config = dict(
    image_size=64,
    horizontal_flip=False,
    tokenizer='char',
    encoder_norm='batchnorm',
    encoder_channel_attention='eca',
    encoder_widths=[40, 80, 160],
    text_encoder_mlp_ratio=4,
    text_encoder_fused_qkv=False,
    text_encoder_bias='all',
    text_encoder_parallel_block=True,
    text_encoder_positions='learned',
    muon_scale='original',
    nesterov=True,
    adamw_lr_other_params=0.0011,
)
Rows from block 3 of the text encoder of a small contrastive image-text model, named by matrix and row number. Rows with one number belong to one neuron. Each number is 50 + 10 x the weight over its row's rms, rounded and kept within 0 to 99. All counts start at 0.
After each neuron's rows are labels from the 100 texts, of 14848, where the neuron reaches its largest size: "tokens" is the input token at the peak. Only what is clearly more common there than usual is listed. The data: flat shapes of many kinds, plain or patterned, on busy backdrops. In brackets: how many of the 100, against the usual share in percent.
# gate: MLP gate (text_encoder.blocks.3.mlp.gate.weight, 768x192), inputs 0-63
# fc1: MLP up (text_encoder.blocks.3.mlp.fc1.weight, 768x192), inputs 0-63
# fc2: MLP down (text_encoder.blocks.3.mlp.fc2.weight, 192x768, transposed), outputs 0-63

gate.1:50 50 50 50 50 50 41 50 63 50 50 50 63 50 50 50 50 69 50 50 62 50 55 39 69 65 50 50 50 50 30 66 44 50 56 50 43 67 67 41 50 32 50 71 50 64 33 50 50 50 37 50 50 50 50 50 54 54 32 51 50 50 50 71
fc1.1:55 50 50 67 50 50 50 64 71 50 50 53 52 50 50 66 50 50 33 50 50 50 50 74 50 57 28 64 50 50 51 70 50 50 73 50 68 64 50 53 58 27 50 50 43 63 37 50 64 31 50 50 42 50 63 40 50 66 50 50 50 50 50 50
fc2.1:80 50 50 50 50 43 50 47 69 50 37 50 27 53 50 50 50 56 70 41 76 54 72 50 38 60 56 50 50 50 43 75 50 36 62 50 43 50 35 35 30 50 53 56 67 47 58 35 50 36 50 50 50 58 28 50 50 50 50 50 50 57 50 57
tokens: "d" (100 vs 2.3)

gate.191:56 50 10 50 50 57 50 74 40 50 42 44 61 50 44 49 66 62 50 50 50 50 57 66 50 61 72 50 50 30 50 50 30 50 50 40 41 32 50 44 50 50 58 36 50 50 55 50 21 50 54 50 59 50 57 36 63 50 50 50 50 35 20 50
fc1.191:50 74 88 50 50 50 50 50 50 38 55 64 50 50 50 44 37 50 50 19 50 50 50 50 50 58 43 50 50 50 50 50 50 50 50 50 50 50 50 50 50 50 50 51 35 25 50 75 50 42 50 20 44 50 50 56 56 50 63 63 36 30 50 39
fc2.191:74 67 38 28 50 50 78 50 50 50 36 37 44 43 71 50 50 43 27 66 27 50 34 50 55 68 44 65 50 50 50 50 50 31 59 50 50 41 50 39 52 38 31 50 40 50 50 69 50 50 81 36 50 50 50 49 41 70 50 51 29 50 50 63
tokens: "e" (100 vs 10.3)

gate.581:50 56 50 50 41 50 34 65 68 50 50 50 59 50 64 50 50 64 50 50 50 50 68 50 50 50 50 55 50 40 50 75 50 50 73 50 50 50 66 43 50 31 64 50 56 70 27 50 50 32 50 50 50 50 50 50 41 50 57 54 50 45 66 69
fc1.581:44 53 55 50 50 50 50 50 64 50 50 66 59 22 50 50 51 50 50 38 47 64 50 50 50 50 50 50 50 50 40 50 46 50 50 50 57 65 50 50 61 50 50 36 50 50 50 50 50 52 50 53 50 56 50 50 39 50 50 50 49 45 60 55
fc2.581:50 50 50 50 23 43 50 50 70 66 31 50 20 50 50 39 50 50 61 50 64 60 50 50 50 50 46 50 59 50 50 58 67 22 75 50 50 50 50 50 50 26 50 50 50 51 50 50 50 50 40 50 41 50 20 50 35 50 50 50 50 63 85 50
tokens: "d" (100 vs 2.3)

gate.518:50 43 50 50 50 53 54 39 66 50 65 36 50 29 43 50 50 50 50 50 56 50 56 50 50 50 37 39 66 46 50 65 30 50 50 35 50 50 35 50 68 50 50 70 66 50 72 50 55 38 50 41 50 64 50 50 37 50 63 50 50 50 50 50
fc1.518:59 50 63 50 50 50 50 50 50 78 50 62 53 61 34 29 50 17 50 53 56 37 50 50 50 50 54 52 37 28 41 33 50 47 50 50 50 50 51 57 50 50 50 50 71 50 50 50 29 34 27 50 50 50 56 50 58 50 50 50 50 50 50 50
fc2.518:45 40 25 54 50 42 79 60 26 50 40 40 40 42 54 50 66 50 50 50 50 50 50 62 50 64 50 60 50 65 50 50 50 50 50 50 50 50 38 50 50 72 50 50 24 50 50 64 50 50 44 50 54 50 50 50 44 50 62 50 61 50 50 54
tokens: "n" (79 vs 5.8); "i" (21 vs 2.9)

gate.114:50 79 50 55 50 50 32 57 57 43 48 50 44 65 50 67 50 38 37 50 48 48 35 50 38 50 50 42 50 50 50 50 50 53 63 50 50 49 50 35 52 50 52 50 29 71 50 45 35 64 53 50 63 50 50 50 50 50 50 61 36 78 50 60
fc1.114:34 50 50 57 50 50 47 49 50 56 50 66 26 50 50 54 44 50 50 50 46 38 45 50 50 37 28 50 24 50 50 15 67 51 38 59 38 54 62 50 50 58 50 53 50 50 56 56 70 50 50 50 50 45 53 50 29 22 46 42 69 22 50 50
fc2.114:50 66 47 58 50 50 51 64 50 49 59 56 34 50 50 50 50 31 50 63 30 46 50 56 38 60 33 81 50 49 39 34 46 61 58 50 50 63 69 50 57 34 37 66 70 50 50 50 55 53 30 38 53 69 50 57 25 50 47 50 50 17 53 50
tokens: "e" (100 vs 10.3)

gate.457:64 66 81 50 44 26 50 28 62 50 50 50 48 41 50 46 50 50 50 50 61 50 50 50 74 48 50 50 52 50 50 56 58 50 60 39 50 50 50 43 82 71 50 45 50 50 50 54 59 50 50 45 28 35 50 50 32 43 50 50 50 50 67 50
fc1.457:50 50 36 50 50 44 31 50 34 40 50 83 41 64 38 50 24 48 50 50 61 72 50 56 50 42 50 50 33 50 61 62 50 50 50 50 34 50 50 50 50 50 50 50 25 50 50 50 50 70 50 69 69 50 50 50 50 50 39 50 50 50 46 50
fc2.457:56 37 50 50 39 30 50 50 64 50 50 50 57 63 50 50 50 50 42 50 50 50 43 50 36 50 50 65 33 34 80 50 34 45 50 50 50 50 50 50 50 40 50 50 50 50 65 64 50 50 50 50 61 50 73 50 50 43 50 30 50 50 72 50
tokens: "n" (100 vs 5.8)

gate.656:50 35 62 35 50 50 50 50 50 52 50 32 43 50 50 50 47 33 49 59 34 50 50 62 28 50 57 61 74 50 50 61 50 50 69 50 53 48 26 38 50 53 56 60 46 50 42 61 50 52 33 50 50 50 61 41 50 50 50 50 48 54 50 42
fc1.656:54 50 48 50 53 58 50 61 50 50 59 67 50 33 50 49 59 43 50 50 81 55 27 50 50 34 50 51 37 41 35 56 65 50 50 41 40 52 50 50 32 50 45 52 67 28 50 50 83 50 43 39 46 50 50 66 50 50 25 50 50 16 50 50
fc2.656:50 50 56 60 36 50 69 60 50 50 50 50 50 46 50 53 50 57 50 48 50 50 50 50 50 38 40 70 50 50 45 50 50 50 50 74 62 58 50 58 61 50 38 50 50 42 33 50 62 50 50 50 50 50 50 64 50 65 50 50 50 21 58 64
tokens: "e" (100 vs 10.3)

gate.604:50 50 50 50 38 46 50 31 50 40 61 48 61 68 42 37 56 50 50 50 62 58 34 41 50 65 50 50 50 50 50 72 50 63 50 66 50 66 72 65 50 38 62 41 41 34 50 50 50 59 44 50 50 75 35 68 60 45 59 50 36 36 46 50
fc1.604:66 78 47 64 33 50 25 50 62 50 50 43 73 57 50 32 50 50 50 61 50 62 50 50 50 50 39 50 50 67 50 50 44 50 56 61 50 50 50 50 65 50 50 69 69 39 50 45 50 56 50 61 38 69 50 69 50 50 50 28 50 50 50 50
fc2.604:50 46 29 50 37 70 50 38 50 50 50 41 50 50 77 50 50 50 50 33 58 41 50 50 36 35 50 43 39 50 50 63 50 50 34 34 35 50 31 46 32 50 45 39 62 56 50 50 65 50 32 28 50 50 63 59 67 59 37 44 50 57 27 50
tokens: "i" (87 vs 2.9); "t" (12 vs 3.3)

gate.465:50 22 50 50 54 64 50 42 77 50 50 50 64 50 36 58 49 50 50 50 50 50 50 50 50 38 51 50 50 61 50 50 48 61 50 55 50 50 68 55 50 50 31 43 50 50 51 50 50 61 50 50 50 68 50 50 50 50 50 46 57 36 48 37
fc1.465:31 77 50 37 50 43 50 60 50 77 50 30 63 39 62 50 50 50 56 25 50 50 18 46 32 50 50 50 50 50 52 56 50 50 50 31 50 58 50 43 50 50 69 50 44 39 50 50 52 50 68 50 50 50 50 50 83 50 58 48 50 63 50 50
fc2.465:52 50 56 26 43 51 49 39 50 50 67 50 50 47 60 50 41 50 78 50 50 50 50 40 25 50 23 50 49 38 64 59 58 50 50 33 50 50 68 44 50 50 50 50 50 50 51 56 50 30 50 59 50 63 43 32 48 49 50 50 56 50 50 47
tokens: "n" (100 vs 5.8)

gate.636:56 50 41 44 60 50 50 49 60 48 35 50 57 74 50 73 50 22 29 64 61 50 65 57 66 50 50 50 50 50 50 54 56 50 67 50 42 50 61 56 50 50 50 56 50 50 30 60 41 50 50 44 50 66 43 49 39 51 38 50 50 34 39 50
fc1.636:65 19 50 50 50 50 58 50 65 50 45 63 45 68 50 50 50 23 23 73 50 55 70 50 64 57 50 50 50 50 50 50 55 50 50 50 50 50 75 71 39 46 45 50 50 50 50 53 50 63 50 43 38 58 50 58 43 52 50 50 49 32 50 42
fc2.636:55 29 29 50 50 46 50 50 65 44 48 53 42 50 50 50 59 43 41 47 65 50 50 50 68 50 50 50 50 50 44 50 63 50 50 50 57 50 55 50 50 29 50 50 50 50 62 27 50 50 43 44 50 50 50 50 50 48 20 50 50 50 60 50
tokens: "n" (100 vs 5.8)

gate.711:50 50 50 62 38 50 69 50 50 66 50 47 50 50 59 56 50 41 50 50 33 40 17 39 50 50 40 50 50 65 50 37 72 50 69 56 39 42 50 60 50 50 39 36 34 63 50 67 50 56 40 68 50 30 50 50 50 33 50 50 38 60 50 50
fc1.711:41 23 60 64 55 42 54 28 50 50 39 35 50 42 38 50 31 69 50 30 30 50 23 50 50 50 50 35 50 29 50 50 60 50 50 30 50 50 50 50 50 57 50 43 50 62 50 50 62 34 41 50 67 50 50 60 20 58 65 50 50 52 50 50
fc2.711:50 50 60 58 50 68 50 59 66 60 50 73 42 28 50 50 57 58 72 50 50 39 50 37 50 74 56 50 36 50 50 41 39 50 50 39 50 71 37 50 61 40 44 50 58 50 29 50 61 50 30 42 35 40 39 50 55 46 50 34 50 50 50 50
tokens: "n" (70 vs 5.8); "e" (27 vs 10.3)

gate.201:50 56 48 50 52 50 53 56 47 50 50 72 50 50 50 50 50 64 32 25 35 50 63 68 57 65 50 45 34 50 50 50 50 24 69 50 31 50 50 59 50 64 50 50 42 50 35 47 50 50 50 50 44 50 50 71 50 50 41 36 50 65 44 42
fc1.201:57 50 37 50 60 50 42 70 55 50 50 50 47 12 54 50 37 50 45 50 50 34 55 50 51 50 50 50 30 50 65 39 63 27 61 50 27 50 51 57 50 56 50 67 37 26 50 44 50 48 50 50 41 50 50 71 56 50 50 50 60 56 50 35
fc2.201:50 50 46 50 47 50 37 50 42 53 50 50 61 24 50 50 43 50 54 45 50 50 55 45 50 54 54 37 50 50 68 50 50 50 57 54 12 50 62 51 67 60 57 48 60 50 42 50 50 50 50 44 50 50 80 64 50 43 57 50 54 30 50 50
tokens: "e" (100 vs 10.3)

gate.730:56 50 50 44 28 49 50 50 50 50 40 50 50 50 50 50 65 50 50 34 50 30 50 31 40 60 50 50 50 50 59 64 50 68 50 39 32 50 50 55 73 82 50 52 37 54 40 50 50 50 58 38 50 37 65 50 38 50 50 50 34 50 50 50
fc1.730:39 54 56 50 75 46 44 50 50 50 67 40 44 33 45 50 50 50 43 50 50 50 42 65 50 50 50 50 50 50 30 30 64 50 50 76 63 50 50 50 50 50 50 50 65 56 51 44 50 50 34 65 50 50 50 65 50 49 38 57 69 32 50 50
fc2.730:50 60 59 65 64 79 50 43 50 42 50 53 41 50 50 50 34 23 50 49 50 67 59 71 48 42 50 60 37 50 46 50 46 50 50 54 50 70 50 50 36 38 31 38 69 76 50 50 45 50 47 50 30 50 50 58 50 63 41 50 50 58 70 70
tokens: "e" (100 vs 10.3)

gate.593:50 40 50 50 50 50 50 50 50 50 50 35 50 50 50 41 57 50 50 42 50 35 50 47 44 61 50 50 50 50 62 50 27 41 50 50 50 56 50 50 50 50 28 50 50 30 35 50 50 50 50 50 50 40 31 50 50 36 44 45 50 35 50 50
fc1.593:50 25 58 50 50 74 50 50 50 50 50 57 33 31 54 50 66 50 50 50 50 59 44 50 55 34 42 50 50 80 50 50 43 50 67 50 67 50 50 27 50 71 50 50 50 46 50 34 52 15 46 60 37 47 50 50 55 67 50 50 50 50 33 50
fc2.593:50 29 49 56 50 63 30 69 50 50 50 60 50 69 50 60 40 50 65 50 41 50 50 47 58 50 32 44 77 55 50 50 50 39 51 50 50 50 50 41 50 50 50 50 50 50 36 50 50 50 50 68 50 65 50 32 30 22 50 24 50 50 50 50
tokens: "d" (100 vs 2.3)

gate.408:50 50 50 73 50 30 50 66 50 50 50 26 55 53 49 61 50 55 52 14 50 50 50 50 50 62 50 50 50 49 47 50 41 50 38 50 26 49 36 73 50 50 35 57 50 50 74 50 50 50 38 58 49 57 42 58 46 57 37 50 84 50 58 63
fc1.408:28 54 43 83 50 32 37 44 68 42 50 28 50 64 63 62 50 46 48 50 38 50 51 50 50 50 50 50 46 58 55 54 30 50 50 31 55 50 50 59 64 72 50 50 63 43 50 50 61 50 70 66 50 49 66 58 50 50 41 56 50 39 50 65
fc2.408:69 50 50 66 50 79 67 32 50 39 25 44 50 23 44 42 57 46 76 50 50 41 57 50 31 50 50 50 49 60 59 50 38 40 48 50 35 59 34 55 50 29 69 50 50 27 55 50 50 50 57 50 50 50 50 41 59 16 65 60 51 50 58 53
tokens: "i" (100 vs 2.9)